A small text-conditioned image flow-matching model, trained from scratch.
Model: 10.8M parameters, 32-pixel images, arch unet, text encoder width 192, text encoder norm layernorm, norm groupnorm, activation relu, widths [64, 64, 128, 256].
Training: 5600 steps, batches of 128.
Data: trained on simulated fluorescence microscopy of cells, 195000 training examples, 3.7 epochs.
Rows from block 17 of the denoiser of a small text-conditioned image flow-matching model, named by matrix and row number. Rows with one number belong to one channel. Each number is 500 + 25 x the weight over its row's rms, rounded and kept within 0 to 999. All counts start at 0. Numbers have three digits each. After the name is the row's rms in percent of the matrix's.
Before each channel's rows are labels from the 100 images, of 14976 (inputs lightly noised), where the channel reaches its highest value: "patch colour" is the nearest of a few named colours to the mean colour under the peak; "lies over" is the class under the peak. Only what is clearly more common there than usual is listed. The data: simulated fluorescence microscopy of cells.
# convs0: first 3x3 conv (model.decb.1.0.convs.0.weight, 64x128x3x3, each kernel summed), inputs 0-127
# convs1: second 3x3 conv (model.decb.1.0.convs.1.weight, 64x64x3x3, transposed, each kernel summed), outputs 0-63

patch colour: purple
lies over: cytoplasm
convs0.20 096:430433442487505463517497497460510469500513514474503461494545492542490487419489489520495521503482473470510504518481478543486449506484554523463466492496468543476479529494416496474489518514472522505494477516512518498490488508485507471535499495532489487508512494494498500520487498487490496490484489483499468484496502518484525493497482495497464487535514518512501506497466516502458530542482
convs1.20 128:489516514488492545484449504506531460533498475523470536507467530544532449487478509495471491519498522464549513493486542511500519517480472516497521529487465488449514476482483512534512481485506509

patch colour: brown
lies over: cytoplasm
convs0.3 105:560478455522455491503527476462534530494499520437485528441482493454517479485474498490522513540502444500507520485510467492504478442525530478494510519506521456489540461453480521473500504515517482441480481474489519505515509495492496462514508464494492531501494512475527480497474505510501485504496495502460446515503481494499506442494498495481498496500467458480473496519524496498527471471480
convs1.3 083:479491559532455520496498487500510489532498539507548496507484502520469484504502501489469514491454468478473489512492514444515483548507517479537501530512510478472560511491506504466519532524512464

patch colour: brown; purple
lies over: cytoplasm
convs0.30 073:491507463482517503528453475541489498546511472525508444561454506496502512507472457502475466534506526476466486461510556522493518526501469479479479481541548531462479508494487486543471511495526493535496453489520478504525497496494488488515457500440516469502480533475513504518475477514485489497506468505500496501523512455490477507535549500494478489466463481485504482511486525497521478479516
convs1.30 087:494471499504485482483493496521513509514497513487522521500475529502471500494432509470549529508491500481498493535467506442514471488495506495538542505521530468441523485468533493471503505506473561

patch colour: brown
lies over: cytoplasm
convs0.29 102:494458443540541555573493486485494496493515537491516461526573520487504503479498492537533516544505439477533486538523553532479505548527547493458498528535502487482550457504506483442508542525508544514516512506493509495497496506489494534509500528511522508510500500525508512504495490495511473510474512537497513518512528499502522497511519501498491510522497514515510501498504485517531515516508
convs1.29 112:514488526499462516506476502487527522460491533465522516474475512495500517517498508454479542469494478507479501494475496438527482494495499462473495526508498444456568490467491501475513525502483528

patch colour: blue
lies over: cytoplasm; nucleus
convs0.41 090:477519524468503530478480464434479497501504470493475496512501478474453505479463518469489507504499471531451485496492502469510531459482489509486481500488480490507470510474623483511485510478468454490520498486482521495513516494506440514500522476437484528500507478475505496492499487510537511497476476522505491497502478491488491518497514495510547463486500479480481498545541546484517494477511
convs1.41 121:500494474520489479506514505521478486472488505507442488482515506482474478443486463453522508497510532500526536460532500516562522567480486511517504539493504484507507529529532527505512534512495500

patch colour: brown
lies over: cytoplasm
convs0.63 115:472482483506570516525529473459524483493497519537504515512459490467486531433521493475538518525470464513480487503517512545483498484502537491456485516524552502488508468451507501459489506526555456492504532452451513506519511514495500552486512497569508536525484490516520477506491496511538493504521502519521518488501469471530508516500494472526517465507493516491516505506522509474506510480485
convs1.63 079:493480507530497497512514530501504517512493528502508445472507508515476494524501509481498508517480485490525499447486514451544534544507544493537480542475501439537545450507507502515520506514530484

patch colour: blue; purple
lies over: cytoplasm; nucleus
convs0.58 075:509482494515470518540505515512506490484523557471531498512479502509550506515534479538464520534534468483520496530512521489486519502493532501540583542503532574480479503525530484442481486516494526493508478491504512506518482503508493479487512494528479514533527529564525491476525506497488548529525481507523498530498495505533521456515512477510471500508511545519529516535527491519482483508499
convs1.58 085:502518483491485504503503513490514522445496498511524473532478506459424551489490495471493551476490490502476494486478470479488488479499480440505471488544481542507502508490509502502479485453525535

patch colour: purple
lies over: cytoplasm
convs0.40 100:517514495505455475507498505530473516509496492488480525457592492537485502487460495478499524480510517495496477523477474443495442508500550496528452491487485451505516485509393505474496501516503545503495537477468494538505485496482464544526489487504500494488468520501521504466484519475514483530482527501509521494497486478482523508491498488501536519509508479485486478519480528491541509511490
convs1.40 086:499498538468470525464482483487542523513491502481531517542479532504481498506498514521486509469486517479468506549489509476502449471481496507474544497511479487455542495434487520524516498468468489

patch colour: brown
lies over: cytoplasm
convs0.15 086:473498467478478508466523489505491485482508460540474490504461511503496485512441506461516509484482516502500503444504496510471502501494485483515482499512506566520525459508510505483486487524476460496494476499529474435448511479460472462512497454512498476503505519511477477498517496492479486473452456493486462488496527479456496508498511504504477488482486497502489459483484486407504563495473
convs1.15 084:502487488448482538495563494491456555488491513488478504509468497499451512478502471457465510501518519540504512546515469495503475481489520476502493538492505490498475494512525506430506526492511491